config.toml
dataset = "rendered scenes of toy objects such as cars, trees, mugs and chairs"
tokenizer = "char"
encoder_norm_position = "pre"
encoder_mlp_ratio = 4
encoder_head_dim = 32
encoder_bias = "qkv"
fusion = "prefix"
decoder_norm_position = "pre"
decoder_activation = "gelu"
decoder_qk_norm = false
decoder_prefix_bidirectional = false
optimizer = "adamw"
eps = 1e-08
lr_schedule = "cosine"
weight_decay = 0.4
Rows from block 5 of the image encoder, named by matrix and row number. Rows with one number belong to one neuron. Each number is 500 + 40 x the weight over its row's rms, rounded and kept within 0 to 999. All counts start at 0. Numbers have three digits each. After the name is the row's rms in percent of the matrix's.
# fc1: MLP up (encoder.blocks.5.mlp.fc1.weight, 1024x256), inputs 128-191
# fc2: MLP down (encoder.blocks.5.mlp.fc2.weight, 256x1024, transposed), outputs 128-191
fc1.304 095:467540417500522500500442434500500443583442543500500552500462545607471456500500500443500474500500425500500442584560441500500500573459551500529442500500524462563482450426515509530430500500463500
fc1.305 239:500500443478500408500500621553500500500500500564634500552500500500500500455500639500500436500500435500500399500446490478500500589500449559500500500479500458500500519463500500500500500500397587
fc1.306 091:560500500548500500500423500551500407500535557547464439434462518554482517500475500500500401447500544459466556500500500500442577500574515578451500500500477500474500500473500500537453541424500500
fc1.307 101:500568500427392430364500432500500515562435537500460500500500395500478500500500500542500458447607562557476500500543500500511500500500500469500457527500500500500553500579500500550583490500500500
fc1.308 084:440500437464452570572432500541450536522450537555443432429538538446529464500500422500438483500500500452559500427500560446500500412500500534540500538500500453470537500500500500536560500500500559
fc1.309 082:449500500500500554432495436444461500500461500530463471500500500471500541500599500610500500423534500441500500477500451430500562500500500565500543500561500500500500500500529500500423539500458500
fc1.310 094:446524500423545500552585500500550560500500561500453500500548500485573500568500500500481536544525500544540500500411500500448534500556500500500500488500500500500480527391548500446428500500457536
fc1.311 141:480500500563500459404500500500452482500438500500559500500482422374381421500630500561586500500418470500482654418500445500500500500500520447500500500500468500523500500500531500500500505500500443
fc1.312 163:500547500549399500500500542500454500421576500517500500500500500592485461500500500500500414500500466444500500500450500500500525401424500500415534544500544407500500493517500500518500500498500535
fc1.313 084:549500566500500450500519446521500500541500507408439500500463500500500500500541500500456412540500550474473517500500463500500542500533537572500500479500438477500500500493500553500500500500500519
fc1.314 084:500447500580479500500572500548549500523437557500500500500536500525509549483515500500461463500500500551416425500549500500500500500464500500542535500567571500500423559417500567500500464423541545
fc1.315 093:527500548500500538500440447500500500517500500500460500439500500533500500585441500568515500515534500500500500500424444500500500500459596500551500451565444500567500500500538558500424453556500450
fc1.316 083:463569500500450428466500500500500500500500500500573442500464500500472500553421543500500500568438500546526500440500500548500455570500455500500500534500500562500530558435435500560500500451528438
fc1.317 082:500518445549469442500450500500500500598564500464544506444500525542500567500500500470500539582500570446500500573500596500588436500403520556500536437500559500500500500420500500551465445525454534
fc1.318 086:525518554534500500500500455444500479575500539533460500500500553500500539543500500555500500441500468500424517500500500500554500500500500461566407561563549500459500500455537500500500500500528448
fc1.319 079:545512500500500549477500451500550500500453467500500579555500553551500500580500500500467500500500500500500500452500500433500500500440500500500561500445500500448500500523557500500564476552568567
fc1.320 084:500530534466410535500449500500500500500454556500500500540561427595553539500435500500446476557500556430441500500500500500463425500500553549449500575451561500462557500529455535459500541521500500
fc1.321 081:444500500500500431567500500454500453500500577458500528403444538500406541547554560560608500443500500500573500500500500442500500567458500500519528447500500500500423500500472467500580406453571500
fc1.322 088:500444500500500500539500500500500500500500500500461562500500500500434449425469559500500440551408500579460412500421516527500542539500500500538500423500557454478500500446435457555500552577428436
fc1.323 247:500480403317354430500500500547557500570578500500500500500500500500500500556500552578481500500500500500428483500500462500500558459500500556465453500500500500500500500500500553500500500492500577
fc1.324 088:500500500547568561500500500533500455411500445529545500475500552500573433500500494503567500500500500567500612500500438463500500500610500500500483500519472500500500459500455575532500534500528500
fc1.325 088:500500559500431500537420500466455500565463500500500581500500500500545500500443500579541500437500549575500500500500539460500442519500553500552500534531552523500500446461500602500464432536500500
fc1.326 082:500500500500500440533500558500429566500551469500542500500451452500500500434500500500426521407500458500500530500500546500453500551500500560550422576521500500500500509500500500500433429500500500
fc1.327 079:544500452576500560500415563500564425547500519536464563451468452408555500500517500500500500556470500469477437463500563500409446400563500500500559385454500500500536500500500500416500440500542573
fc1.328 081:430522544562500447500500500471500500500456584500500500500500433468442555500500606500500513500419564500541500500500543571489437400500521500425500500571559457414555540407500500500527465500444540
fc1.329 082:586500500500500448471500432568537500563410453458554484500500500500500500500596500500500500433461530500550500461413545557556546500500500500500570500470500557500553543488449500500500552500500500
fc1.330 111:500580561500531515526500500500500500500471459441500460500437494504420500606500569572456500500440510500500577500500492500500544513500500500500568506500496456500500500500504500553507500500554500
fc1.331 091:539500555500500500539413500500500447500500441500530539500453554374500500500566500500443500453500500486526500500530435555500457500536580547523500500500551477589500546448456500544532500407500463
fc1.332 082:425500500430500473500500462500539500479413479500500440505468500500500537471500428595500500451545436500500463559545467553500463500500500500500561536541574544500446500439500514542500528500564500
fc1.333 086:422428500441560500516581500500500500500500565500500500500441500500500553500500500500500492446422555470442501531500500500422500559500500500538500554540479500428500591524494500559438500500438500
fc1.334 101:500500529500500548500556500500460500500500500500500414500535500500560571500400375500500500500500545500500455500500500500500500500446500448500500555500500473500500446572520563436450516457455454
fc1.335 126:500500418500500490500493463500500500557501442416500441500413500500500500500500500500460468500500540500397500455500500500500539500537500500443500584524585500500500481500530500492500401500483578
fc1.336 109:494570583603500500500500500423500500469463500500466524379433471500500500591500500577500500500500500469500500461500387539518500399500500556500500500490485500477551500500500458500500429500507554
fc1.337 094:452500500500412435554412500471500602500465555575539451500464568529500540500403500500500500466500500531454500466500474500500436386459431545550500471500500472442574548553473500500431500500519474
fc1.338 079:457500532500500448500490500500458416491533500500455472471566447500500500574500427476500500572417526575550460437538548500500500500500500463428570500429451500440547525443500500500500543500542500
fc1.339 089:533560500425500527500500500500535461590460550456500500628500500415418446469463500500443500500500500500500442500500518470500500573500589582443500500576459428500500519522566500500425546581500500
fc1.340 088:542436572484500500444582500500460500500500561500538512442464470500461555467500500557562500560451560500500444500466492564576538524500544461543500500500470473500500500428500518523535500500500433
fc1.341 090:500500526500566522500451500578451528534500449428558500500500566500500447500500500609471544500500433446500473584435432500500553500500500500563555462434557428528500533500463454542451500500500473
fc1.342 079:402500452500577425500421422500470522500500500500500500500566471529493454500500500500500500500500500589500500488484500500456560500500500500500500550500500567441500500500540430429444432500500500
fc1.343 087:437500460452500452592559570449537500517525500500456557529457444534447539500500500500431500459500447427538536546438542445500500467447500553454459500446500500500539463453443500461555577443500500
fc1.344 076:500542500550500500533408500500500558500500500500546472421500500500500500500405449500500500500528551566500500500500500500500441500500500539451464445542588577500500557500500500536449500428500567
fc1.345 085:426500456500470500450433470462500450584452471500500500445500500538500570500428596500470482457500500500500408500461500500436554500581538473469439500500578500562450500500500593500461500500500469
fc1.346 121:468500500500500500500500640500482500500500520500530500500521493500500500500429500586500500446500428500500500553500551500500500500500591500468424574500518360500465560523500500500439510500459500
fc1.347 079:500449500427427546422425500500414585500462575500540500564500458500449527561500500438533607500500443500500500458500446562500500404442500544500500553483500500466500435466500500500500500500500531
fc1.348 081:547500500572538560409436500500428500520558436500561500500533500500445542459500500480500537437400500431500431500430500500500433500450526566500614537500522500500500500473500500500530561500500476
fc1.349 088:500529462550447500562500500500549582500438548500452547543437473469559523500566433500458521445453500535542500547500531543545500479474500500500500462529548500435450500440452483440465500525500500
fc1.350 092:445474500500500450500589500536468500500591500500477587458564500500500564535500500500556465500519553441500426500513500500443500397465466500463441500500431579500559500450575500465548500500425459
fc1.351 085:469500460574500451500500527544500500536442446566500567500567550500578500500507561549500500500592531445474500500500425528422453473516500500500529500500500399500521437458563529427500500564500431
fc1.352 140:567529500500414500567544571519500500442500544500500486450460500500500500500500618500624539536500500500543500500521500500516500500417477500500431500500480500578443500500458500500500496500536602
fc1.353 089:529544500537414500500442500566555500567500462500451518572500559555461500547466540551558428427500572500500453500500434500500500500461500530500500465544500550500438500500444619485500500433466531
fc1.354 082:500551500555482557500468500500472433540500547500500540500453500536500544467500567612570500451500500500500468426563500448500437538421510452554590500500534423500500500500547500500500510500500535
fc1.355 084:500500500500500500500500500500500500500577500529500500500500500500500426500500598500445352500500500445500500500500559500500431500467500571445500585500434500500500500463500500500500500500500500
fc1.356 080:500433500500500445500599511443500500500521485500500500500464437500543545500500554386500397553500444527500500500500589563500500500500500454500500468500531500520578586529500500500500500500500533
fc1.357 082:466500500564541500580555551500547426500453500500416425500500466500500500561536553437500500435500534554531500597500500443500500446500577564550462529549500515562500546568500500434500466535500500
fc1.358 083:473462542500398465500500558548449500500500500500554500500570544500529539500500500586500593532500466566500485500500456480534500540500500561528403435500460500500568522500500500564500571500459500
fc1.359 083:585528500454541542500467500566547529417549580566464553451500500500564442447581500500563500500500500459555574548500500500500500578500449500559500500536500440567543500500500455452500556529549500
fc1.360 095:463444500551419560470508500500533519545557500537500500500561500421554456510500500500453540441525500456500582566500431545429438427536500547535560448500527500535500500500500487500470543500539500
fc1.361 085:500440500500500500500500500500500452500558500500571500438563445500549539447500500500500500453500500500430474452454500500543500500415464470534563500500480500500440500500500500571543544500500581
fc1.362 094:459544420500500442567500448500545500550500618575500524474500500436463458596500500450458448564391500500500500500500500451456544443500513500560535526500500450500559423542500568535500500500555434
fc1.363 102:500500500387500417500500500500500500550533500558500548500500552500475500500500500500584500553500500500449383500500500500500550500500430500500500435500500500500570500500573519500500542500500473
fc1.364 087:453500500635622500414500433500500500500553500458548500456461460500500500500482444500500461428390500438500544500529450565459543500500412500500500453553543500573500545533500500500569468500549576
fc1.365 146:500614500654500445356413500390500500452406545449500419500500500500460500500408500500500500475418500495421582500500441551500457500520549500500500500500500500500482500500500500439500447500462466
fc1.366 090:554500444515510537500525440560500500500500500500561500585541454500500500519476500562563500554500500565500500500500533553500554593500500454526561471521500500534465526500544500537458545552448500
fc1.367 094:500500557500500476448500500500500500425500589500500500543500500621503502572500500500500500433501560500436500400500438500459453515500592552539500500500500500534528528500500500462500549549500571
fc1.368 086:526500500500500500552500500500468500500443561424500549419500581424500500500507500586500500500500500535500500500425529500557500500500500464500500500417500500562519599500500500500500500500422500
fc1.369 096:439500575500469519500500500500459500454500607573529470430446557500500500500488456500531488447500500500500500500559422500500562512500440500553500550451467500500550511587543500500541500500500460
fc1.370 153:582475472500500500500500500500500500500500500564500500500500435500476481546588500500417528470500503417500500500559398500500500500500623500500500538500500453500475500500487536527448500500500449
fc1.371 089:504500500458585439500500500500500412606500549500500500500463462500500579598500474500575500475500500554500539500500411500500537413500500447500500500532500500449521551500464500435445500500500471
fc1.372 083:567500500544541549397566500500500543500561500500500557500445500500550439468544571452500500500500500416500500500543575573500500441592536478440500542500601429500548565419513500500500500500555562
fc1.373 127:429509500500457500500456551476500500463500500500450500449449514500530500500364500679546515500500500500500551500404565436500470464500460500535500500509503500500500500550500574528500477500523500
fc1.374 088:532516548500500562447500533573500421542527500500546438421500433500500440454500470500561401541500469561500455436500546558500500500460592463500500556500555415500561500488543523444500500500443540
fc1.375 086:500546548500574552500444500500470500553500556500550452500500500500500452464500500568480500528500462521420441538500445455433500454500554476554546452500500415574500500447462553500564546435532572
fc1.376 074:421500543500500500408582458500553500500500549455429500500500500500500539459500528500500500500565500443500570517429500584454500443591500468500550500500554500500444500500500500558523500500500577
fc1.377 106:500500500453500500500534500542590500500500563500561421475500500471500500549500500500434500500404500426500451500500507537500500500580526500431422465500500500524500500472565500568500460500500458
fc1.378 085:500500500500552500449545444500440500467443454425500549500548461500500457500500558500500585500378500500406500457453500569500500521500588467544442454542570450571446554460537500441500500500500466
fc1.379 087:500459500566500559545500500572533500427500478500452500450543447500500565570428532500456500435460469513425500455536442461500477500472500567548500500436588447500450500453552500500500540523462500
fc1.380 085:436500449415500455569500500583563500500500454566500563500528552539540536526500500406525500500500545464457540530500500500546446500433500530570500458500500554500500526466461500500446500419500500
fc1.381 154:500420500500500500632420500500490500500429500542500500500485500578537500500446500500567500500500470432500500494437461500500500500500500514467500578500500557500500500500509584526500539564500524
fc1.382 085:445500471500524548451500500500500445408500554567437500452428500557455552500550500570461500473500500500433500608452500466405500495500461500500500464518500500542525541530500465500500500500530555
fc1.383 093:430434500500500539604500455541456500500500470500550456438471559445500470500521500500500450538546500414500500453511472500490527570554500476500468500541500616569448500532447463556500427533500533
fc1.384 099:429393500500500526500500500450500437481483500435500500500461559500442500545500500500592500500500438500500500503428572500500500436500500500500500500446500500500500500500401474528426500431459546
fc1.385 087:477500476500500500500500446500537500480500500465500445563500500500472572575568500500531500500550500500554500452588500462500530500500422500471593500500596500500443500500528440500500500439525580
fc1.386 080:447397500500475500500452436500591500500443556435430500411450422500504500500500479566500500500524480482500500500548609500398437500532458500500500451489572500497500500500500500566500500500500500
fc1.387 083:443500500500458535558594446500500500500500547430500500500500560500554500572500551500475500500500428500500526500544500462500570500531500566500539543500500500558500500431500449500448500500500500
fc1.388 099:500557559391500500500416500544570500500572500537500500500500575500531512500488458500563500437500500553556521443448500500451500631500500576438500483488539500500500524500500438485500500547500500
fc1.389 085:500443500500500539537464500408533500447500500500534564459500500539430422500447500500538500525425411454430561437500500473538547581500500561547434500500514492570500549500537460500500407456500583
fc1.390 122:504500500500399450500420500421454366500500500500500500500447500500500433596500500500500489440500533500553500435456500566528539500500500565500367500500543500500500500467515500500500410486500500
fc1.391 260:500500500500500500500500490500500500500500500500460500500415527500500500500531500500500500571500500532500597500500496556500500500500500500512500477469500609546500442532500616458461482500500536
fc1.392 083:500518522500550500578500560500435500547500464500500500424424500500500555500454500500460546540500447448520500599500437500500575500500548500551500462563500470541488500500446500454564500500500500
fc1.393 078:529603479500500452500500500500500500449534533500449538624459541500500419500524410368500500552406500544500500500500500544472559500500500500500500528500500500500500500565500500500500500472464500
fc1.394 086:500466564500464552535548500500500439551500500500541500500500500534500500500433500566500463568407437500449500500413438500500548500500442500443455559500475455500500552500550500500565500500429500
fc1.395 077:551500543407500431500500532500500500469471500447500500461500500500531500437475500500500465500500549500482500479435420435500500500500500550434445500500500451430500526435500500500500539500425465
fc1.396 073:500500500500526544500542462500453500500456500434500500500500500583500448543500566500559500500415452500472408500431500452500549500500500500459491500500560500563500500471500500434456500500500500
fc1.397 089:566596426500500444500524500500537500549500500500542500545548430500511546500500575448500422570454500500449599432565461500500500500500500531500500500500491500500500426583500556500500559500500500
fc1.398 086:500500500584500449501457584500465500516545500444500500500500573500500500500432500528500472500500450500500467500500500456500519500511500533525500545560484421463500500500534553419597544511500541
fc1.399 092:446486500500500500479392500575500522500500500517500500500500547451500500500443500410502566447444449500442567564549587500439500500555500541575500533500454500467500500444471500500500500500500500
fc1.400 079:461500500449568424500500451442500457500546500500550456500500500485531549579469500563500440500500438500500500500444500500500458549500500544500500500449465457568500426432500410556500529526500575
fc2.304 106:532525392500537500500515515500500507594406577500508448500453500500500541500583500526500500500500500500500557500500500500500500500500500495464541500500500431453500500480500500586547533500500565
fc2.305 209:500459500500500442574500500514500478500500566500487404500500512528500500500500500502477475477500559500500500483500508500500675500500500500510500500500512500441500500564500500500500500497589500
fc2.306 089:562582528447500500500459545500455472500587462500475545500474500560558500539500422528500500500448500553500500448441500453478447500542452536500426500438558449500500479500505500434500517462500571
fc2.307 097:396500449500500443574500552544500472500526416500545500500500494500500500500508500500541499479500535458500575503516477462500456491495520597500500500391500500500500534500500598500500477500500500
fc2.308 080:500500521500528500422500500500500500452657500500500500604500500526500571555456557469537546547500462500560500500542475467448463500500500467570551434500500500531423560500500511527480590556560500
fc2.309 092:569500555606520500462500500431500440500500556536550500500500547497541499530500483500500500575521521560500472500500538524449500500514459458535553569500500590565442446538500500557473525500439500
fc2.310 083:500450521487500500553500500500444454500473500549500565459500547478452500540500500500500540564500574526550500427500539471544500500568535470500500500500537418500468529500569500500500500469500500
fc2.311 139:500500500500500494597500502550500450537500477500518423572453500500500500500500513452511458574396519500367500474500531569500500538500500564411500606529500509356500500518500500500500500500500500
fc2.312 129:500457500500604500500549473546559540571500500506501436577500500500500465570500540500467528500500500432435451387500500565500540390511441500473526500577500500481520500500500500466500591571500500
fc2.313 076:499500500504500479500449500500500500500494500553528500526520585440500500500441423561529479478500419479522500500500454500461433500558526470500500505552466500500500395441441500573500500469535547
fc2.314 092:539537507536459500586566500500500444547557500500425500511439500500483500500480500500440451400439437500541469500559427500500448500500500429460454500500500501500500570550500560484517531500500500
fc2.315 088:500500500415500500423500440500500500561501525468500442565462582532468473472599440500477447500558441541500558572456500575544432500487444455482500436485500500477500500561432560505500408500500500
fc2.316 089:500500500500484500500500501554500500500500500549500393500500500605500500500666500500500500481500452500500500500500500468500437500442419500500500500486500608500500500481529500582540448500500463
fc2.317 080:461471500414453479500529500500457483500500441468500500406441520415463500452500500500534500533455500500587500500500568449500562500442500448500500572500464478392461454500453536552459537535536425
fc2.318 095:500500500500500500500473552500451500453500500500526582500500556434557500580573541552475483500490450500500451500477449500500500500500500500500500500500471449572433435486500500500489500500445500
fc2.319 081:508551500582511500500500450500500463500454500500571500480455500500433521490500465500500452500444537419394549449500500500505543415417500500562533459530564500439440495500500500500500455553500420
fc2.320 084:531500541505502541488545445500545468500500500500540488500569452562500507500500500500472500500500469469500500494569471421415463500510538500451453500500500500450500500500557500500396549413500406
fc2.321 099:500500500443500500649500490513500500571500500500500500500500500476500528500500361500500653500467500538500500500500500556500500500393500500500500547500492401500500500443500565500500437500500500
fc2.322 116:500561500500500474563436490500500488500500440500504601500581523541500500500435500500500500478500500654500500500500500500500500609500500420500590500500500566500369500500500497500500500561500500
fc2.323 274:553382500431431500500500500529434560467532457500470594557500500523457500399568500500500478500422500500557500500500476500500423500500447500462565500657470551500500500548563500500500500500500605
fc2.324 094:500478504452459500492539514451500467500462464500609500453500500500500449475565377527500513539500500500582500524569549541500481500444500585500432500500500462410500500500500500500500401500555444
fc2.325 087:500433500456544500500500557500500500534593426512500497500469510500438493471421540535561500500418500500567564466547464500444500500572500551500500453471500464500503500500500446461500534500500578
fc2.326 082:482500427594543500521500547482500526500438500477500458500500575500518500500401500450500499500500421542500500500424527500494500500526500500496500500500446500500520500500346500500500500518445545
fc2.327 085:521500500500550500522457557502550500500500527534434483500500447500554483446500500500470530500605550546500534496500540513504527500500500473445436554500446500500500500500500562425411500589500566
fc2.328 089:529500500500500542611457515520474500500500500500460500541429498500500500500500426500525485500500500500515500527549516500433556428500580500399500523417500531411441500500500500617517500500500500
fc2.329 077:500500467500500571500535454547440479500509500500477490428556440425455500415500554426500461490500437500426451387500441489500572500500419500446500430552449544500534572576501548584500500524500500
fc2.330 088:536500568559500500456500545500500540554445500500556371436500500500546564477463500455557500476552500500553449500500568444500572564409500448500500458500500500570500458455500485539500421500500500
fc2.331 093:533500500500450546468551500544535431468500500562500500500519500500500526440500500450555543505500500500542518573500500537460500442588500482546500464441485513572500425500500500500500500500565537
fc2.332 081:473519500500500465500500500500571500500500454484539416500500500447500570465473500500555435436500420500488471500576432500500500409434500500474380437500431500475438500546500500565500589500500500
fc2.333 109:500500500500540500500500500500470500382583500500500500500500458500459500500634500500447523500459500500500501531500586421500500433500407500500500500609500500500558500488500500529500537527500500
fc2.334 083:500500556500556532467463540449500557500500500521446561538556500500529445500500477500500526500500452555500540553473500407470500428535460556456432566464484466500427529558500500554500480514586424
fc2.335 124:500500500546500541460566500548561500437500431500517519500500500454500500402415500500500417500500466500500500500500500500534500429500491500468500494429557451562500570500500500500455500517535500
fc2.336 116:500500500500525500481500500500500526430429513517523474500500528406465417442562501491500474471500500551500500500406500414385500432500474458466500463453426441485470500558500548500500471500411396
fc2.337 090:500500500500500566446500536547500456500512434576466548532500500500500449537492557546500545537500538484500500500550564477410500500500540500500500447519463574500547467451500475550459500546558549
fc2.338 078:459596500529473500480453531500500561500453532459500552454576500500535435500500461445441500500581455500554500522500500500526451585500470500500531500563500450500465500500540500572441458471500417
fc2.339 091:517401471500500527500500500500500444500500572461500561559500500472500590500500500422451500500598500500604553457479464516472473388484500500500520500500467500429418438557540458500500500500500500
fc2.340 090:504500514500500530523465534500500545500580460451500560500506500500503454500500500500500500500540500500500500500411500500500429500500570468500500500500489500500554500538605500500464500500500500
fc2.341 080:500500518500500452500500529500500543579471500500452500500500466500446542441562500500500500508418486500560500532500537500567453481433500541538441566533500414500500500544500445451500537500500521
fc2.342 086:500500472462500500526558500500459500500500500500466500403500500543500500536500477500500429500500417519500384500500500500500500500570407423500500631500500462500509500500500500500607500500500500
fc2.343 087:500432500500529500500542500500500500524500546500551552426468454532537500500500485421468500500500480452559552532558445500546571375500455500463500471500456472500450500431580500500443481465500444
fc2.344 099:500500500564432500662528441500500468500500500500500400500500537459502390529510500500459470500500500454500500500563504429500500500498500547500500500500500486500557364455597500500408500571500500
fc2.345 083:500500500539500500478537540453500569500518500556535459422447500500514514429469500551450477548547441553555500537500500500562454433500518457533430558500524500573533551431500500500500500551500539
fc2.346 120:476500500500500500500500452528500523527500563500570500588500500500431500500500523506421500529500464438393500336500465500500452409500503514500500500500462500500487500500500500585500500500500500
fc2.347 084:500500485500500555500387500500500500500500426447500493500500500525500500500500606500500500451500471618500500500500500376500535500500493561500562500500500500500500500500500500500500500462500500
fc2.348 087:500549589500500500571534500500518500565458455528500500500457432500500500465563423496470450451428545489516500511500476532500538500474546500500568487500560586522556474500538500476500531500550526
fc2.349 081:500500467469548568416548469427500500461570463459500500500455540433500500500500500432500500436500500500454500500500437500553500500558500500500500500500500442500551500559584510546500500525473455
fc2.350 085:558482500492439456500500500500501536497584468565564500499419500558500562457500554434500544500420543449500451500451534500548549352434586500500469500500472500462491500500547500500427426500500443
fc2.351 078:500500595499449550500500475554500500426615500500414500429532500544500500551466452500500550422500500484424550500444532500457451511570500469564500577500500500404542500444564483500538500500554500
fc2.352 148:566578479456500468500508553545612500543500384500475439500534523500545488535459500500485500500488500536383488500500500500525461500500500503504500500500500439500500548447500500500552500500500605
fc2.353 089:500574500500500500500474523500500446536500449500540500572506441499500500485525452488539454500500550549500500475533455500591538533500585500500500535510528500500500500469571500500405500409424520
fc2.354 081:535500500500402500500445543462500561565612429500438500486510500500437463500518500500500571448500528500500455500519561500421500497500564514534500491540500613559500442449500500500572500500500500
fc2.355 092:465427500500454439500439529458500465614500451455491500500453554500500432500500500513500562500457500500500520472500535500500500500500561500500500467606500500500500621500500500500500500457500552
fc2.356 091:409500500500500500500500565502540520416470544500472500539500500500520461500500500508495500500430463434544500500500420605450539500471500500500466416622500640582500500558500500500500507416500500
fc2.357 086:472546500527510438500449435500560500448570553561500376573495449572536603500500549435461500500500530500500550480527462565500550429500500468468562440500466563500500564500500517500500543500500527
fc2.358 078:446500467500500500500500500425500474500513418485500509458457536555500607500500500500532463551500500500565547526500500500522482500555500500500567500505500453500589500468500500500451425450500500
fc2.359 077:500500500512571469540565500563541436545499566500433584500527500466500577500467579500540466500443500500500451565580448438452500500500467500457500500501500436500558475500500500445541455444534528
fc2.360 092:490482543500514532333500500500513514549500500502443500523500468480520500462461496520528431560500500500500454500425453500456500500430500500500475561500569500500500608500500500500500500500603533
fc2.361 079:500543500500462559443543462500444433452554500550435422528460500466500500557500500450500500500500500500500563500500537557419549500443500565500500428483500460500567539536500447500500500500500438
fc2.362 080:500445500500546566545549419482443500539572500500500500434538453500500500552500545554580500500535462500500551500500434561548500595500472520448556444558449572403448500500555500457500561429466543
fc2.363 098:545500500573500500500500500533500500534396550500471467508521523551459553500474500565500457500500511458500500567461500500500500500510451500508500461500434484544500500500500523445500500533500426
fc2.364 078:430567500500500421474500500500500553571429500468465515500533500451500500500500485436546500500500443526542500500453500529500560500437500500500525468437500500401423500515500500447427500500500500
fc2.365 137:536500655500500518500500433500483500423494538500498500534500478500443500500500511448488500500500431455500500500500519391360500500500551500453500500500500500497506500500540559493500500404500500
fc2.366 088:500500500500500500544557500500491500500324500500500500500596433500468500500464388500496532550504500442500500514493500500500482500500444500500500500500500477371500362660500500500500521500500500
fc2.367 098:562500500500500500607500500469500500517629500500504500500521500500598500500500485500478444500500500516500500500500500404348443437440500500500500529500528529492500542500488500500407500500500500
fc2.368 090:500500500500558554500541553536509553462500500500500400500471554500500500500500536458500453490416568437438527500529473558500608500557513588500500500500500500508500424540500495509524499500500539
fc2.369 089:500500500500500500500429500500500500500539500577434500500452500464553488453500500484500438500500467601500450500500439561500440500601518446500500544500461509442548500500500500518541433500500500
fc2.370 156:500491500500500438500500500500500500500500500500542500500471500502417500500519523473560517500477496336469500500530460506500500500500500500500500579500655500500500500500500500585531564500500500
fc2.371 100:463579500539426495500500444500500559500619466467570500421527500500593520500500501500500500500500500500613438500500500438535500481532500500500500500524500500500547500500358500500416500433450374
fc2.372 086:479466500518500500500514500457556586500500500500461500553500554500561380385500398500500566500558490500449445462542500500448500500482500500500570462525478515500500500474500500506432449500500575
fc2.373 141:516500404406500509500468500500500500598500500489489431500429500500468500500525572447500530500505508500565500500445500500445479500383500500500500500396507500527500500500550500445571500467563500
fc2.374 088:523535500500561455500467500453500568549500567541443500538541500500550500463389436526522519416500473551422489500436549500435504500589500500458502500564500592500500517500500500500500500442500500
fc2.375 081:559435500532545500544552556533503436500559565440500524500550425500500555500500557500537554521435538540559500454437444500556500500579500500537536500472500520479500555445476500434556500447469527
fc2.376 075:579548500516500500512500440449557500521447388500450622500434467500500500455500548500501423454452585500428460500500500500500500500500500500570528500500414619437548500559500500502454500500500467
fc2.377 146:500500500480479500500500441540483500479496538500500463500551500456500500500500378500445523575488490428542472500500550520481500500574455500601500500500500500469352550500461468500500500500500591
fc2.378 080:459500500500552459500439462426500500500465540500500500557500500500478500549456565500459500500500500500500427500548466573463546503479541434500460500369500500500439500545500500464561580500526402
fc2.379 082:500553500571500500511500555463445562500500572535534431500463469480542434458500500563500500479530500500445465500545554500410559500444581452500434433500500500500500500469527500560431500536500432
fc2.380 088:540500592500500474500525524500404500576500493500462500500500403491539500500628541500429500468308455500500500519500549527500500500456500433500507500591500478600531538419500500416500526437538500
fc2.381 125:411500500500500524500500510500500500557654544454500430500500500500537500500500500599500599492500500500500562500500543500514573562440500558554477505500500500500494500461500500500500463500510535
fc2.382 078:443500512532500549518534500458473500566555552472534500475500530500500500569462471535566500553543500460470500558447471546460443500500549432500457500458500539500444500455464543548500556500466500
fc2.383 114:414500500454443500500447500582534500466500520500500500500563511500500604504500500500500500500621564500500500612549465500500500500500502500500500500718500504606500500468500500500500500500500500
fc2.384 098:500445500500500500500500500500609500500500500500597500500500417500598556500500500500500500466500500375477468525500500500500500500500500500500406428561399500500500656500501500500500500456503500
fc2.385 082:500500514500500500494500417514500500597500500470500500437618454407500500500557500524531473467417543500583492580499441500500500500466500559500393500500450500500553533464500564543482500516500476
fc2.386 084:560496592506500567500500500460500462426500500462500474500500500549500500500466549500534500478500447527452500500541536500548500500500500461500500442500500500593500500437500443500526477500500530
fc2.387 088:447500500500500473571500514461500466500500565500464508478567500456500500435574500500500472444497500500484449492500563428533500500500517525500514438546500542500500574500500457448500500541603512
fc2.388 098:481465500500489524522500500500500523543500508559535417500412526500480500500500500527500543500584500500500500532500500500563449500569500454537500464553440373500471500500406438406500467500439500
fc2.389 088:522494500441449553463500500516500525538454531500500526500548464500533500448435500500500473500500500442439500500542500500535462557545500500552500500515578500564500453500500573500573526484474500
fc2.390 119:517500500500500500500512500500587504500497500500500667500500571487571500406500529500500521456567500500500460500551500500500571500500462500544434500500500500425500394526440500500494500548482500
fc2.391 251:538500500500583500500497500531500493500500500538491500500500508500498500500500579500500500500500591500500500467607494500500426500500518500500500500475517486500504340500500500500500500500500389
fc2.392 082:489425500500500465500500500428510500500493470500506500500610492470449630513500454541462449500500500571591429500611500500500500500500488406500495567500500500500484500537500468500500561500487500
fc2.393 080:432558500500535463495534529500500578584519500476469546500534500589536500433500500555500500577500500500500443500471500447500500500500425474460437470531496500521570500516425500581553500481500468
fc2.394 090:500500540451500500500445436500462528443500500500500540580500500556500517500500482500500460524568500500500538500566500428500500530538500500438438500449460577560539472454494418544477500500551474
fc2.395 079:538500500500500558500536529500500500556500566500582500476500531479434529500449500449463552500500500448580433500568562500500500472443522527500500429500500500446500584447500500425500456462527500
fc2.396 082:448521500500500561550534500454543569559381464460544436500543455500500494500500434500439500560500464550500439463456500422500538500474546446546467542565500500466566500472565500548463482540537439
fc2.397 093:539577500435500500500500430500500485500500586500500551500514500510544415500500500558549500500471500534504542523439526500500500500500500500517500500552450500388548500500567500500557597581500446
fc2.398 081:590438602500500500593512502500500500500500538500500509551444500500500604423500442543539447527500500594500500500500435471500583500500500500500500500500537500500441500530534500500574507500500500
fc2.399 094:497500500400500500466546561483422500553500542500500500500500481443459500500512502542500446534619500523500500457564500500500417500534519500517573527516499500500500484500500500500500500455500557
fc2.400 083:547500548500441457474525530561571500500500478549500500500572500500473500600548500500500503453500500521485451500463548500563445500500422531474513453500420500480549456500473500526454445453463434